Weights of a small model that predicts nearness at each pixel: encoder width 160.
Rows from block 5 of the encoder of a small model that predicts nearness at each pixel, named by matrix and row number. Rows with one number within an expert belong to one neuron, the router's apart. Each number is 200 + 40 x the weight over its row's rms, rounded and kept within 0 to 999. All counts start at 0.
Before each expert's rows are labels from the 100 images, of 14976, where the router gives the expert most weight on average: "peak on" is the class under the peak. Only what is clearly more common there than usual is listed. The data: rendered rooms with furniture. In brackets: how many of the 100.
# router: router (encoder.blocks.5.mlp.router.weight, 8x160), inputs 0-159
# up: expert up (encoder.blocks.5.mlp.up, 8x80x160), inputs 0-159
# down: expert down (encoder.blocks.5.mlp.down, 8x160x80, transposed), outputs 0-159

# expert 0
peak on: wall (67)
router.0,201,220,238,184,204,204,192,214,209,226,216,149,246,227,224,248,193,150,204,218,258,198,181,234,211,117,218,226,97,241,113,216,211,223,194,146,184,194,203,175,204,220,210,227,181,204,196,165,253,184,244,162,268,148,244,171,244,244,230,259,214,258,189,131,210,262,238,187,195,233,245,134,128,110,195,178,206,176,188,266,229,199,265,240,210,288,159,183,186,216,212,261,220,237,176,223,243,147,214,185,160,187,228,176,150,180,171,209,149,172,235,159,201,200,198,168,224,229,204,147,262,193,188,174,213,169,130,259,195,183,177,212,132,228,257,248,271,105,141,221,153,246,140,211,211,217,225,178,263,154,159,150,174,87,237,182,265,190,178,132
up.10,189,224,166,265,185,153,219,214,183,213,267,209,160,194,159,204,245,187,189,242,213,200,237,238,195,224,173,200,266,232,207,217,164,181,220,219,231,192,248,242,247,194,205,249,275,53,210,196,259,175,248,135,246,251,133,195,173,212,190,219,191,158,246,171,162,288,202,94,219,119,186,196,164,168,195,198,204,233,210,137,286,130,184,186,209,142,185,261,121,242,265,248,154,166,233,240,182,206,219,172,244,181,157,194,238,174,203,123,169,169,283,184,251,234,272,176,148,238,231,217,199,191,211,142,244,176,181,221,176,218,252,255,226,193,249,193,178,148,206,178,224,256,270,228,237,226,219,158,184,201,165,199,173,130,141,195,220,183,209,186
down.10,134,142,215,168,205,201,174,199,163,198,226,165,209,114,105,185,191,199,228,156,226,216,287,218,252,280,164,165,259,222,208,168,187,141,214,184,126,175,164,138,225,185,221,210,217,183,159,141,181,212,199,187,147,292,229,222,205,216,157,200,187,191,221,186,148,135,193,181,212,210,110,143,232,249,183,165,217,155,217,170,87,176,154,167,238,219,175,222,183,175,236,179,108,224,263,213,204,195,213,117,205,208,220,202,206,150,185,132,187,175,137,187,210,171,237,272,234,181,176,188,206,215,183,203,234,170,212,98,250,253,162,183,261,192,139,285,160,266,191,161,204,107,184,251,219,218,224,138,188,176,186,230,204,214,194,184,167,180,261,201
up.11,99,210,157,161,242,227,198,192,181,275,190,155,257,176,256,199,203,240,140,199,205,203,142,236,190,141,267,204,188,171,142,170,237,177,243,166,158,111,158,203,193,248,163,220,216,156,157,207,207,180,202,200,259,204,220,178,233,261,168,234,225,214,159,160,174,202,185,183,160,200,156,203,207,221,203,190,171,250,204,194,227,164,199,243,189,314,131,239,222,225,182,258,204,181,167,148,257,202,206,216,142,174,199,123,140,217,196,164,190,167,303,204,168,244,189,198,231,197,217,212,213,160,165,240,206,136,119,207,199,292,186,207,178,194,214,197,243,137,220,214,121,284,222,109,196,255,229,217,301,229,175,160,251,163,187,166,270,245,218,237
down.11,149,173,204,244,136,178,201,170,158,248,212,93,165,215,30,266,178,187,190,167,182,167,151,151,192,203,233,201,149,228,179,229,220,184,191,174,222,180,186,185,205,176,145,174,195,140,181,235,182,200,200,206,144,165,213,241,129,190,214,240,248,254,157,217,277,144,187,219,246,107,248,183,184,134,176,156,159,213,206,182,202,184,248,171,125,168,274,195,217,246,225,197,218,254,172,176,186,145,237,220,232,181,219,170,189,233,159,218,163,216,151,183,210,188,218,198,199,128,214,179,256,167,200,269,160,256,222,207,137,141,212,256,175,184,211,185,276,261,200,172,216,198,179,212,164,247,229,202,221,191,201,166,243,283,330,210,207,167,219,187
up.12,226,183,245,197,182,131,212,226,190,230,155,166,154,246,226,146,255,169,253,182,264,217,207,161,163,264,170,226,152,202,241,215,206,248,138,207,260,184,171,214,194,112,182,148,191,203,246,198,155,225,181,143,217,242,236,173,212,146,254,204,182,284,205,164,260,147,240,259,171,212,170,185,228,191,193,184,237,186,200,196,171,238,245,219,190,198,219,142,120,141,252,193,215,133,160,235,188,191,126,183,272,220,200,231,154,201,243,239,175,228,145,168,223,103,250,163,141,255,193,267,163,188,128,213,169,188,261,188,181,207,186,224,285,143,257,255,185,196,208,152,257,187,244,265,203,225,133,233,137,156,262,183,189,232,227,215,162,155,175,139
down.12,276,271,199,191,181,202,183,196,240,197,207,272,274,199,199,205,174,191,183,225,182,209,160,245,193,219,170,232,150,116,246,142,147,267,212,248,243,240,293,196,198,273,204,256,195,172,139,184,187,234,191,243,264,231,92,137,213,127,213,155,202,182,278,172,188,165,167,208,177,207,166,210,214,169,171,201,185,187,136,210,229,88,224,265,285,186,191,207,255,201,144,176,185,232,276,196,185,177,277,218,212,218,209,231,210,220,214,248,214,202,299,163,207,229,199,235,238,206,216,157,236,176,171,237,217,185,192,187,169,245,191,229,240,179,125,283,188,221,189,168,223,167,202,234,163,168,206,239,165,214,265,182,187,198,108,167,199,133,144,228
up.13,172,254,213,249,155,143,193,207,229,290,166,190,249,110,242,186,257,219,168,179,249,184,164,213,165,284,180,266,162,210,209,211,205,185,154,203,219,202,174,144,243,154,217,145,191,257,275,224,215,188,198,254,278,238,177,121,171,158,210,164,169,245,168,155,117,181,219,243,166,232,164,184,202,119,240,140,217,169,222,255,178,215,223,242,176,233,164,203,154,176,276,226,256,190,177,201,184,237,195,141,156,210,226,285,209,165,215,188,125,167,150,135,253,150,214,155,202,242,288,193,192,219,126,228,189,183,189,186,263,219,185,265,241,197,258,265,214,177,206,151,220,240,214,227,194,200,192,201,148,130,198,231,216,188,157,234,238,169,127,209
down.13,196,179,238,210,241,173,230,231,231,168,163,274,203,236,192,202,159,218,159,193,197,192,105,103,147,229,246,215,197,152,234,157,229,285,232,272,261,194,217,178,180,294,202,198,212,207,168,243,127,191,173,202,178,185,162,164,248,161,171,187,180,180,214,190,283,132,184,174,116,238,230,226,270,214,157,124,235,227,238,128,183,215,234,283,278,184,140,234,158,171,112,182,152,213,230,186,201,190,123,220,245,173,231,227,220,201,202,238,195,213,260,219,136,255,198,290,235,206,150,153,212,164,195,178,150,152,264,204,213,216,198,212,255,179,171,189,219,205,241,254,192,144,196,197,139,172,184,190,211,183,242,205,177,277,143,232,175,190,223,210
up.14,204,195,247,201,199,122,239,220,201,179,213,176,210,252,215,256,190,193,153,133,263,192,123,138,241,240,208,208,185,188,171,200,236,217,154,227,244,196,174,186,196,185,273,152,160,222,206,223,165,179,185,222,232,208,190,164,205,155,311,166,201,247,186,169,182,255,223,258,240,239,200,167,214,183,239,166,258,188,219,232,197,283,289,219,154,269,218,164,194,142,272,212,249,180,155,201,175,228,211,180,117,179,240,182,135,109,185,244,163,226,127,154,216,124,206,229,229,222,225,183,209,228,130,230,119,248,187,157,172,166,226,189,232,198,268,259,216,213,133,241,210,236,143,263,194,171,271,147,192,183,153,213,159,121,230,161,231,156,172,182
down.14,273,263,257,235,249,180,183,167,183,173,225,219,196,231,132,206,177,231,195,179,137,198,157,202,166,200,241,216,208,174,248,194,243,278,223,292,232,273,213,191,177,216,109,165,202,284,198,255,171,225,170,189,164,119,142,153,185,183,163,188,156,151,207,200,277,109,151,193,205,256,269,259,287,220,201,208,244,187,206,214,222,227,230,285,237,201,199,237,230,228,204,166,252,206,212,171,228,242,155,214,232,205,295,204,190,244,217,243,206,278,304,198,199,244,166,186,191,245,184,162,228,161,221,209,134,184,230,272,159,208,152,231,230,180,194,185,211,224,198,284,201,257,217,222,184,206,213,264,215,212,246,164,163,270,209,174,201,159,185,228

# expert 1
peak on: wall (70)
router.1,209,165,245,133,172,277,211,157,201,149,191,210,167,230,138,173,281,204,250,150,114,198,165,91,179,221,223,198,218,235,231,149,222,154,216,137,182,160,195,178,212,219,156,203,143,195,214,307,198,245,141,167,127,251,212,264,172,136,233,178,159,183,210,226,217,160,189,188,161,188,244,239,232,245,172,188,228,186,177,185,143,246,147,221,180,179,204,205,197,184,238,160,165,144,165,208,163,209,161,173,200,188,194,226,190,175,253,165,271,271,220,237,132,135,178,206,185,261,193,215,198,221,181,222,123,211,169,243,234,138,192,128,255,190,160,229,126,196,192,218,203,119,255,141,183,219,256,174,148,205,266,165,203,245,256,259,214,265,219,194
up.12,241,231,181,128,229,310,181,253,176,199,165,180,239,229,282,208,197,153,243,217,195,252,169,245,236,148,240,241,131,189,226,215,236,188,111,195,132,203,187,182,236,242,137,129,189,222,196,190,172,197,225,184,281,190,268,203,247,309,194,231,200,203,200,193,194,279,185,229,238,222,203,166,198,178,230,283,194,163,233,212,209,194,179,185,200,207,246,174,204,196,276,241,183,242,209,188,205,178,218,234,207,167,220,102,182,190,240,192,177,231,254,165,182,255,183,173,269,174,244,180,196,154,169,156,217,153,133,177,277,240,197,216,167,196,223,159,161,124,173,206,178,135,253,283,249,284,236,188,182,135,181,226,232,126,227,229,182,197,150,175
down.12,222,214,228,230,223,206,168,273,150,127,227,248,178,178,217,182,226,193,291,211,223,216,215,233,225,203,139,202,237,148,173,242,132,179,137,185,185,273,225,183,215,161,154,156,221,166,205,191,190,127,234,170,213,211,198,245,153,205,262,157,201,182,159,186,140,170,220,163,179,144,154,231,245,210,203,222,241,195,190,261,211,225,164,208,139,212,211,190,190,155,200,128,176,211,315,117,227,173,287,205,123,246,160,256,218,187,231,226,249,199,171,174,165,210,163,171,165,166,147,152,163,188,286,246,229,183,221,160,175,159,240,235,275,138,200,227,177,189,197,254,214,197,187,293,252,205,154,244,155,193,194,188,156,247,285,189,229,143,287,197
up.13,185,204,191,100,209,216,185,231,223,244,142,227,232,228,296,126,159,255,181,206,192,234,134,229,189,185,219,199,186,199,183,187,163,221,220,156,176,236,260,192,182,180,244,238,159,245,267,247,124,215,202,233,201,179,177,155,195,208,186,217,152,138,174,182,231,241,189,222,151,128,242,182,232,254,209,232,175,242,212,211,245,224,173,213,201,183,165,200,187,148,101,142,132,158,156,202,174,189,117,167,193,268,131,141,203,239,167,201,171,225,209,149,210,264,116,210,257,166,174,211,218,274,220,252,182,189,214,220,179,244,260,236,187,186,258,201,143,193,184,242,184,199,155,124,193,214,190,232,316,241,129,180,205,205,208,251,211,294,246,233
down.13,228,203,210,240,205,180,173,168,205,221,196,201,231,267,196,219,224,263,194,229,212,197,141,238,179,57,215,162,187,267,126,208,239,214,179,181,199,179,236,240,184,183,244,217,163,267,349,259,219,196,155,186,215,223,263,188,225,203,225,209,232,185,217,208,238,227,206,202,153,299,281,193,222,218,197,223,230,260,198,192,269,227,194,225,201,195,196,192,211,157,207,151,313,228,133,222,120,231,155,178,223,206,206,182,203,189,95,200,232,209,142,205,219,157,144,217,205,161,219,228,198,219,174,150,272,225,171,204,203,201,240,216,149,194,244,225,245,172,226,237,191,243,158,187,139,191,188,215,177,165,132,239,241,121,300,182,229,237,153,208
up.14,170,177,188,179,254,218,189,205,162,255,173,237,188,254,239,178,173,136,184,188,167,186,112,177,181,178,200,178,216,190,179,201,212,174,274,163,198,216,175,158,204,204,205,155,207,262,207,174,210,212,249,211,94,228,163,217,179,246,250,262,156,180,224,159,198,245,182,159,219,218,220,156,267,267,240,220,200,216,210,205,221,269,196,186,315,232,224,255,287,207,261,201,150,206,130,257,203,161,177,215,103,117,204,197,153,231,211,186,286,143,226,157,240,183,242,249,276,137,221,245,192,166,182,196,210,148,140,192,169,219,238,257,269,207,166,264,204,154,268,254,148,220,216,206,206,209,233,167,194,173,172,224,267,169,172,157,199,280,236,230
down.14,223,196,198,183,167,230,186,194,216,172,221,209,116,135,158,142,208,167,249,189,219,228,199,233,192,148,175,210,177,249,171,201,151,206,174,153,191,310,225,212,217,133,149,204,193,232,250,223,199,149,176,99,228,132,210,233,160,148,195,170,237,187,158,233,186,186,170,188,157,145,179,202,199,185,170,191,129,201,261,159,217,196,161,156,224,154,198,139,190,148,244,249,205,226,279,225,228,194,216,148,183,267,222,155,202,236,157,217,183,257,151,211,169,202,196,154,156,279,214,264,180,251,249,166,254,129,186,214,265,243,118,166,252,182,234,141,148,162,215,153,228,161,200,271,181,225,241,210,226,222,172,229,151,291,276,177,186,102,197,188
up.15,221,254,183,160,207,233,273,198,248,172,210,224,185,306,210,176,248,244,261,177,194,220,246,143,90,213,216,228,223,187,224,131,290,157,175,120,137,196,176,155,201,198,133,179,171,203,225,249,196,236,157,175,194,252,218,209,203,182,248,222,157,238,231,252,189,212,189,261,167,218,203,255,274,157,219,190,205,214,127,158,186,134,148,141,191,216,236,243,150,193,213,268,196,178,247,185,236,200,190,199,255,222,124,226,201,151,214,258,274,260,277,237,192,136,206,150,221,228,185,201,291,182,196,208,168,237,214,172,204,177,220,166,211,209,187,146,190,215,191,211,192,155,256,158,257,203,252,164,143,188,273,164,152,251,220,234,239,139,168,179
down.15,147,113,219,180,204,249,212,162,80,242,185,150,242,209,227,269,217,201,205,184,229,197,168,180,204,295,255,199,256,204,216,212,156,118,196,154,195,189,156,171,249,251,225,209,190,204,155,96,123,188,182,223,170,187,265,237,167,209,151,190,180,211,140,150,140,193,200,189,214,227,158,211,191,165,184,163,224,196,221,188,200,254,165,215,148,209,275,194,196,192,169,234,123,202,209,183,298,199,168,190,177,186,212,218,212,172,261,216,159,161,122,216,227,213,138,199,155,151,242,160,181,266,150,223,133,217,183,108,260,236,232,199,170,212,227,162,136,208,197,176,173,171,167,193,154,224,186,130,215,118,164,185,229,147,272,177,206,217,247,146
up.16,193,219,283,204,255,264,190,205,215,266,235,213,177,236,221,153,175,245,136,176,184,182,173,222,200,191,212,157,246,158,176,224,218,193,222,198,176,175,156,280,210,150,123,192,178,229,211,192,122,173,205,157,159,195,210,188,198,302,205,228,233,176,252,176,238,264,152,156,187,215,227,213,260,238,268,216,257,257,194,193,229,187,192,163,265,189,120,216,228,183,215,173,150,84,176,272,144,179,150,162,203,274,163,252,176,197,192,232,273,204,234,217,224,165,136,184,212,192,187,221,169,202,246,225,215,171,222,248,149,205,241,274,216,144,211,257,188,274,248,246,125,173,203,149,190,253,191,241,145,287,187,222,172,211,177,136,238,188,204,263
down.16,237,279,155,177,194,253,241,166,231,162,254,221,307,191,257,202,190,139,269,216,280,197,210,211,176,296,221,192,193,203,187,183,146,176,175,182,198,203,136,136,216,197,198,141,177,208,215,239,155,196,252,253,229,202,194,211,145,168,253,164,241,218,238,212,198,202,222,231,175,244,96,174,250,165,172,188,191,164,178,155,206,259,172,42,199,222,120,140,203,171,246,173,178,185,251,211,191,212,215,206,152,187,215,279,243,133,152,177,167,200,175,159,199,140,200,219,206,227,188,238,129,236,253,189,175,201,224,245,221,222,202,213,172,172,291,257,210,205,162,156,211,137,197,190,140,248,170,192,234,171,156,185,155,169,268,207,222,231,217,216

# expert 6
peak on: floor (86)
router.6,160,226,182,231,153,128,190,180,166,254,147,233,196,189,176,256,188,170,217,232,269,140,215,207,270,219,232,205,202,177,140,202,228,210,191,246,163,237,163,203,192,185,193,155,258,223,240,251,208,203,213,147,202,169,158,194,150,207,193,214,252,190,207,225,173,171,198,160,205,226,189,217,188,228,247,246,213,194,275,143,186,199,278,244,151,191,232,152,207,311,200,185,228,286,249,167,189,131,239,255,203,224,251,181,175,204,206,220,222,171,149,204,207,180,186,185,179,104,295,204,124,170,214,161,219,189,134,124,297,158,193,170,133,146,216,110,137,244,276,240,213,223,255,223,193,200,140,195,148,154,277,176,207,213,163,147,166,176,218,234
up.12,206,222,195,175,170,186,180,174,211,213,229,187,202,209,200,254,221,297,226,163,214,226,156,129,192,189,198,215,113,150,170,139,207,221,184,202,196,188,204,254,136,121,170,196,249,200,193,238,135,216,107,194,221,122,191,157,169,226,252,168,162,207,253,151,250,169,224,248,199,238,226,262,209,228,216,192,303,225,144,195,235,181,194,242,275,218,196,134,211,208,183,230,214,233,287,196,119,229,118,153,224,169,204,295,114,206,163,296,206,159,199,189,210,132,226,187,207,180,164,185,228,187,214,207,142,213,138,193,185,220,186,202,162,197,204,134,291,204,216,213,203,228,201,206,140,186,173,213,236,193,173,142,213,203,176,99,155,221,130,159
down.12,219,140,167,215,177,254,104,205,137,222,228,163,178,151,183,225,219,307,214,169,255,228,196,212,191,168,177,199,107,213,212,226,234,193,142,204,191,197,203,213,165,162,205,223,179,280,253,164,207,181,150,172,122,232,235,255,152,222,192,203,229,221,96,225,145,159,166,197,252,191,181,192,168,164,202,215,105,186,241,210,161,225,160,137,154,200,292,207,199,180,204,141,179,244,175,206,202,166,233,211,193,264,183,208,229,204,252,221,224,169,152,254,169,208,244,253,212,156,196,199,170,176,302,187,299,186,211,197,215,189,243,239,277,163,121,211,212,193,163,204,168,248,154,223,189,252,128,140,212,182,188,264,249,197,233,129,138,221,206,198
up.13,252,222,182,144,198,251,186,167,239,169,150,205,206,199,203,266,215,216,211,234,106,176,252,246,214,251,214,245,198,209,216,152,135,253,188,241,142,168,206,224,181,184,212,287,238,111,177,226,203,236,205,166,213,209,208,190,203,143,251,88,124,151,219,248,204,207,194,207,186,228,217,247,198,208,287,150,254,142,157,282,246,222,142,193,273,224,152,184,178,199,275,219,177,161,242,168,159,180,229,197,177,165,276,219,159,168,206,238,192,166,183,195,284,228,184,203,193,250,196,258,210,163,150,218,163,265,153,256,153,228,119,222,269,215,228,181,139,129,239,153,232,159,209,234,199,257,204,168,234,212,210,197,162,190,219,249,239,152,176,215
down.13,151,183,110,253,206,145,170,179,164,197,249,190,232,189,189,228,254,213,225,207,167,130,180,221,175,217,183,190,162,217,193,208,204,189,223,206,207,130,172,163,231,158,242,141,233,219,217,206,219,135,122,217,215,150,219,192,219,126,200,198,210,200,265,156,237,140,191,251,216,203,258,212,277,168,244,267,150,210,165,201,180,176,132,110,224,150,166,215,209,214,199,204,179,191,162,185,178,207,199,151,179,126,133,206,203,228,177,209,191,147,189,168,127,167,147,247,251,168,268,240,173,197,194,153,257,147,224,176,169,235,196,83,243,194,131,135,181,162,269,289,148,260,107,227,209,233,229,132,226,202,177,166,226,235,184,197,149,165,148,183
up.14,288,199,197,165,177,181,274,257,196,206,184,186,223,183,175,237,236,224,270,210,161,127,209,209,177,197,196,208,219,283,240,263,173,176,182,206,257,155,181,209,176,181,198,171,201,178,212,241,177,224,154,291,219,200,123,162,160,216,190,155,224,226,159,154,168,180,215,199,164,186,285,187,122,231,238,240,245,315,213,208,264,259,186,223,216,245,234,190,190,207,214,230,176,155,208,154,169,204,160,181,214,178,164,125,242,222,300,231,139,242,170,164,165,162,183,166,242,214,197,215,216,219,230,177,150,214,182,264,183,249,281,109,205,247,311,203,232,238,215,133,218,168,223,175,200,194,251,248,169,221,188,270,148,164,177,207,268,154,222,167
down.14,246,228,200,197,142,248,219,179,183,160,217,180,230,210,170,171,224,160,134,256,183,198,228,205,188,177,201,239,221,157,223,154,187,117,192,153,141,221,231,181,141,164,212,221,162,192,263,250,144,223,276,165,207,148,174,161,219,209,213,213,211,202,179,188,198,109,194,190,211,248,236,183,213,201,138,136,273,169,202,254,163,148,151,175,194,192,147,220,214,192,187,243,294,290,204,130,262,157,206,257,186,173,211,222,206,244,239,242,181,191,198,219,293,136,261,190,166,94,249,207,200,155,220,228,212,189,191,180,274,137,221,139,171,209,159,189,266,181,226,195,246,178,128,199,222,251,151,172,232,264,182,158,208,149,239,118,267,229,257,199
up.15,181,156,178,251,200,203,299,175,154,184,258,105,241,165,216,206,216,162,221,135,198,223,198,206,193,255,229,176,177,144,249,206,190,231,218,176,192,142,264,188,238,171,205,235,154,62,145,267,182,229,196,185,183,181,176,252,276,167,155,280,247,146,227,225,132,216,204,141,206,183,190,202,179,139,213,192,197,265,161,187,160,152,181,190,211,167,213,226,173,165,174,174,209,200,146,197,223,192,177,173,185,152,188,152,244,163,112,215,166,248,127,187,168,228,151,129,235,252,153,246,162,197,243,181,196,153,249,267,203,217,153,228,235,264,169,179,194,115,232,179,281,247,162,203,136,189,176,261,224,228,215,212,224,241,226,255,169,184,203,218
down.15,212,200,220,165,235,310,238,201,178,147,192,264,172,248,152,227,246,241,221,224,268,151,234,227,219,256,185,256,226,178,158,213,171,188,173,168,206,225,224,234,207,176,228,251,179,163,152,185,234,149,190,229,196,188,260,209,153,219,209,228,236,213,238,208,236,173,274,102,222,240,248,129,165,64,245,177,246,173,219,219,229,195,213,206,169,247,178,237,225,214,241,183,216,285,168,169,281,196,204,193,180,201,76,229,175,145,186,230,91,137,210,214,215,205,210,232,203,180,180,200,209,226,169,119,202,151,234,198,236,153,132,203,176,152,230,229,292,175,183,163,163,242,228,246,185,142,224,235,189,240,275,202,221,220,208,189,195,169,222,185
up.16,192,234,202,176,209,202,136,244,278,184,254,199,166,174,224,137,182,188,180,124,204,157,207,192,171,244,161,263,221,152,233,248,195,201,192,227,227,204,221,212,190,171,213,249,237,148,167,242,165,168,203,176,233,212,163,185,222,207,191,206,164,241,267,127,242,188,241,235,187,219,175,194,235,149,225,244,198,200,171,131,239,131,234,261,243,142,165,196,205,166,188,211,147,131,311,155,116,219,175,168,183,186,199,215,213,212,246,139,244,153,213,232,157,165,261,160,301,244,179,229,232,197,160,121,193,252,181,242,188,180,151,268,270,240,154,279,237,174,135,188,131,108,178,230,187,133,202,214,201,230,214,240,146,208,220,148,217,173,209,139
down.16,305,204,198,240,99,304,171,262,226,196,180,185,217,148,156,193,203,236,208,234,125,197,168,140,133,161,181,181,221,174,171,214,271,223,236,231,196,149,240,125,213,229,230,215,236,149,272,168,164,183,183,180,211,283,209,169,251,181,252,209,226,224,167,291,221,197,159,215,245,209,193,141,224,262,209,279,162,216,189,158,218,282,194,205,163,136,190,201,199,288,230,164,243,146,184,169,190,226,190,221,189,152,232,268,141,197,226,207,202,235,163,220,214,206,189,189,233,184,208,208,209,178,161,184,261,234,183,206,155,221,166,204,172,274,192,177,215,143,206,248,211,293,261,161,142,191,182,111,244,160,203,213,234,241,199,197,243,202,228,266

# expert 2
peak on: wall (91)
router.2,188,236,202,230,191,168,206,194,131,239,150,225,182,241,202,165,249,229,234,187,240,254,211,197,229,228,238,175,144,200,212,209,230,191,175,228,221,199,171,226,183,158,255,196,227,175,258,247,252,253,227,186,200,190,230,178,169,179,245,218,146,169,235,195,210,212,200,235,87,192,206,254,183,223,280,222,134,177,259,138,214,187,241,220,146,192,225,226,182,246,151,162,223,256,214,221,118,203,213,177,242,280,159,170,163,199,164,231,147,268,86,233,155,238,248,128,159,126,212,210,160,245,274,184,183,220,200,140,235,230,246,189,114,138,203,198,176,152,257,209,211,191,174,183,186,240,174,182,119,158,204,169,157,189,156,230,307,232,262,268
up.12,188,208,204,217,176,143,160,239,208,149,157,257,203,280,184,196,183,217,175,211,215,221,161,240,186,205,121,203,149,229,145,220,213,227,234,229,191,226,219,189,180,134,205,214,248,203,206,235,234,183,245,222,128,185,249,213,101,248,311,189,211,198,250,131,208,175,167,257,168,154,237,284,154,181,250,140,249,160,176,165,176,237,178,201,199,225,119,165,275,219,200,126,218,185,184,257,128,194,150,202,159,158,161,224,169,246,149,207,173,155,141,269,227,141,259,173,236,171,148,184,237,261,200,244,225,228,227,213,181,217,230,226,170,163,212,253,196,205,212,262,229,261,195,184,185,233,146,249,168,258,167,211,133,139,163,231,242,225,121,169
down.12,152,193,199,206,187,190,180,110,257,223,191,120,210,154,205,211,230,155,188,187,318,205,212,152,237,257,184,218,195,204,192,243,220,145,137,221,211,149,183,136,168,168,241,252,222,200,225,233,185,192,195,175,172,183,245,122,270,153,236,221,243,211,202,162,256,196,261,170,187,254,245,190,219,242,202,148,205,207,128,193,175,227,258,143,147,234,214,155,258,176,239,143,215,230,204,175,140,187,214,141,121,186,211,225,162,271,149,303,231,170,126,211,178,232,204,262,201,161,244,317,197,178,179,229,196,194,192,218,302,187,161,233,231,150,257,162,222,237,171,209,193,113,183,176,152,201,166,219,162,225,170,189,177,235,176,192,200,242,187,168
up.13,298,194,215,158,210,225,210,223,186,182,166,226,174,179,269,166,196,141,233,275,153,145,130,240,163,218,188,211,161,263,244,122,147,201,213,170,171,224,236,144,249,162,230,156,139,218,221,188,66,173,197,212,210,223,194,227,176,186,208,258,198,160,220,304,218,236,165,168,157,188,217,165,234,171,206,250,199,194,155,155,254,178,170,155,203,155,211,196,212,224,164,200,135,208,182,225,181,166,199,217,169,174,177,148,184,178,261,211,217,231,277,211,218,131,176,163,246,171,162,229,206,170,171,208,147,194,90,157,236,223,212,190,299,206,224,237,144,188,164,237,229,102,235,242,201,227,270,171,152,164,238,294,198,233,187,229,167,208,204,200
down.13,234,183,209,173,254,226,205,253,173,190,151,188,229,205,181,155,249,168,240,161,106,184,225,223,160,156,216,214,188,292,206,181,269,165,213,193,190,253,161,248,227,196,192,155,185,203,253,181,216,240,260,197,182,178,265,190,203,137,163,200,198,173,263,209,204,241,222,180,205,237,194,251,202,219,152,110,215,213,221,239,232,262,217,145,216,137,210,198,228,226,167,214,212,200,188,181,157,106,203,227,234,181,216,137,149,198,250,122,249,272,90,207,253,181,225,170,259,262,243,221,160,140,230,252,188,259,178,174,131,208,190,207,171,144,274,210,220,267,256,177,194,216,169,231,128,182,224,236,154,176,253,267,209,137,277,233,267,192,207,196
up.14,171,241,182,202,160,191,167,238,139,249,181,213,158,212,175,189,160,199,226,151,198,196,217,180,204,199,174,197,178,130,209,271,246,285,162,206,188,199,199,172,232,166,202,142,165,185,207,160,193,200,204,164,115,280,163,212,199,225,213,190,139,265,170,148,137,241,186,222,261,237,175,254,181,229,210,182,207,143,308,259,258,228,269,223,235,220,167,241,167,124,194,293,73,207,134,193,117,177,196,187,202,171,214,256,200,231,138,219,187,185,210,230,228,234,120,212,216,150,229,238,205,198,207,239,163,148,164,201,299,207,209,269,202,244,181,192,239,226,232,209,133,193,226,162,233,272,205,190,225,179,234,173,182,208,274,230,164,150,155,217
down.14,188,200,269,245,207,166,229,280,272,192,257,243,170,163,239,210,223,235,159,163,195,155,255,136,224,222,262,206,235,168,166,190,180,173,276,289,109,213,201,185,204,131,208,224,166,229,176,226,147,261,190,277,237,150,199,205,160,208,282,193,219,199,198,205,238,211,193,194,213,172,133,167,181,248,222,138,196,192,155,224,244,302,218,286,124,210,208,209,248,193,216,175,187,164,245,222,160,200,178,197,177,224,185,198,239,224,226,253,195,125,176,176,142,290,149,255,172,199,207,181,191,159,115,200,210,221,218,169,237,164,223,241,148,203,158,245,289,163,231,247,195,197,173,167,202,199,217,201,116,204,193,211,207,158,197,149,215,308,213,225
up.15,204,173,198,249,191,244,287,279,169,210,206,213,207,211,179,197,214,202,112,194,215,231,272,187,226,162,168,154,264,227,163,173,224,264,189,243,234,153,218,132,188,260,174,221,212,180,214,276,270,258,158,209,170,182,164,216,194,210,214,221,237,109,169,236,158,204,197,160,156,127,243,161,223,205,203,68,134,239,207,218,142,175,232,240,237,226,175,216,167,174,159,180,189,211,168,147,163,158,269,205,191,183,175,206,145,153,138,149,201,203,158,222,194,232,135,239,196,227,239,213,194,263,191,266,158,189,213,297,195,243,178,166,213,254,140,202,257,252,200,193,222,199,169,131,195,175,252,180,258,205,217,239,102,204,137,223,223,207,228,241
down.15,223,218,171,229,234,227,190,239,133,200,168,220,220,186,283,224,192,186,184,164,244,204,223,248,202,260,138,120,197,190,173,205,197,214,164,183,251,186,244,252,179,128,236,156,166,287,164,218,230,183,158,287,285,172,187,257,168,275,172,213,189,150,275,208,194,228,200,84,285,138,231,223,232,194,210,234,236,140,167,175,161,165,199,192,209,260,233,202,213,147,219,204,183,145,205,114,264,254,186,215,185,174,233,278,208,201,283,276,147,152,190,171,160,194,172,175,212,234,202,251,247,93,159,194,247,207,237,235,195,216,188,229,143,171,200,172,253,199,160,190,201,214,238,255,179,181,242,182,155,233,180,158,220,189,201,151,220,229,159,215
up.16,205,257,181,152,209,250,208,190,118,169,239,209,228,172,231,158,117,216,201,191,203,170,224,208,256,193,215,187,191,208,239,215,241,202,271,262,229,248,214,161,253,251,182,254,195,289,192,135,131,234,176,252,232,169,291,209,275,269,140,231,160,148,233,185,208,223,148,203,202,182,192,159,169,274,99,266,215,250,152,219,140,180,175,162,139,191,180,196,260,202,107,240,173,136,272,201,226,157,179,252,255,192,204,254,185,188,203,134,205,265,209,201,237,214,138,245,197,214,212,165,208,184,228,187,227,229,221,207,133,235,191,179,132,155,191,161,194,228,105,203,183,227,163,174,223,191,224,208,259,206,130,180,203,193,209,217,164,235,261,220
down.16,307,209,165,223,205,205,233,183,233,155,178,225,218,162,183,174,141,204,268,251,100,170,214,246,123,196,149,191,186,154,105,178,147,224,220,225,226,264,197,203,208,171,144,186,173,214,124,177,133,243,238,178,247,289,214,168,212,233,257,220,201,193,196,251,193,191,150,240,232,229,162,248,246,143,178,268,208,170,176,185,231,151,177,166,259,208,284,193,188,188,120,195,253,246,255,197,228,159,173,242,259,232,180,191,188,260,270,200,215,227,240,195,184,199,171,232,205,292,211,159,274,130,226,172,216,225,177,194,159,173,146,213,238,196,219,144,137,237,194,221,221,218,180,210,193,170,269,214,273,176,272,188,223,189,177,212,230,150,229,253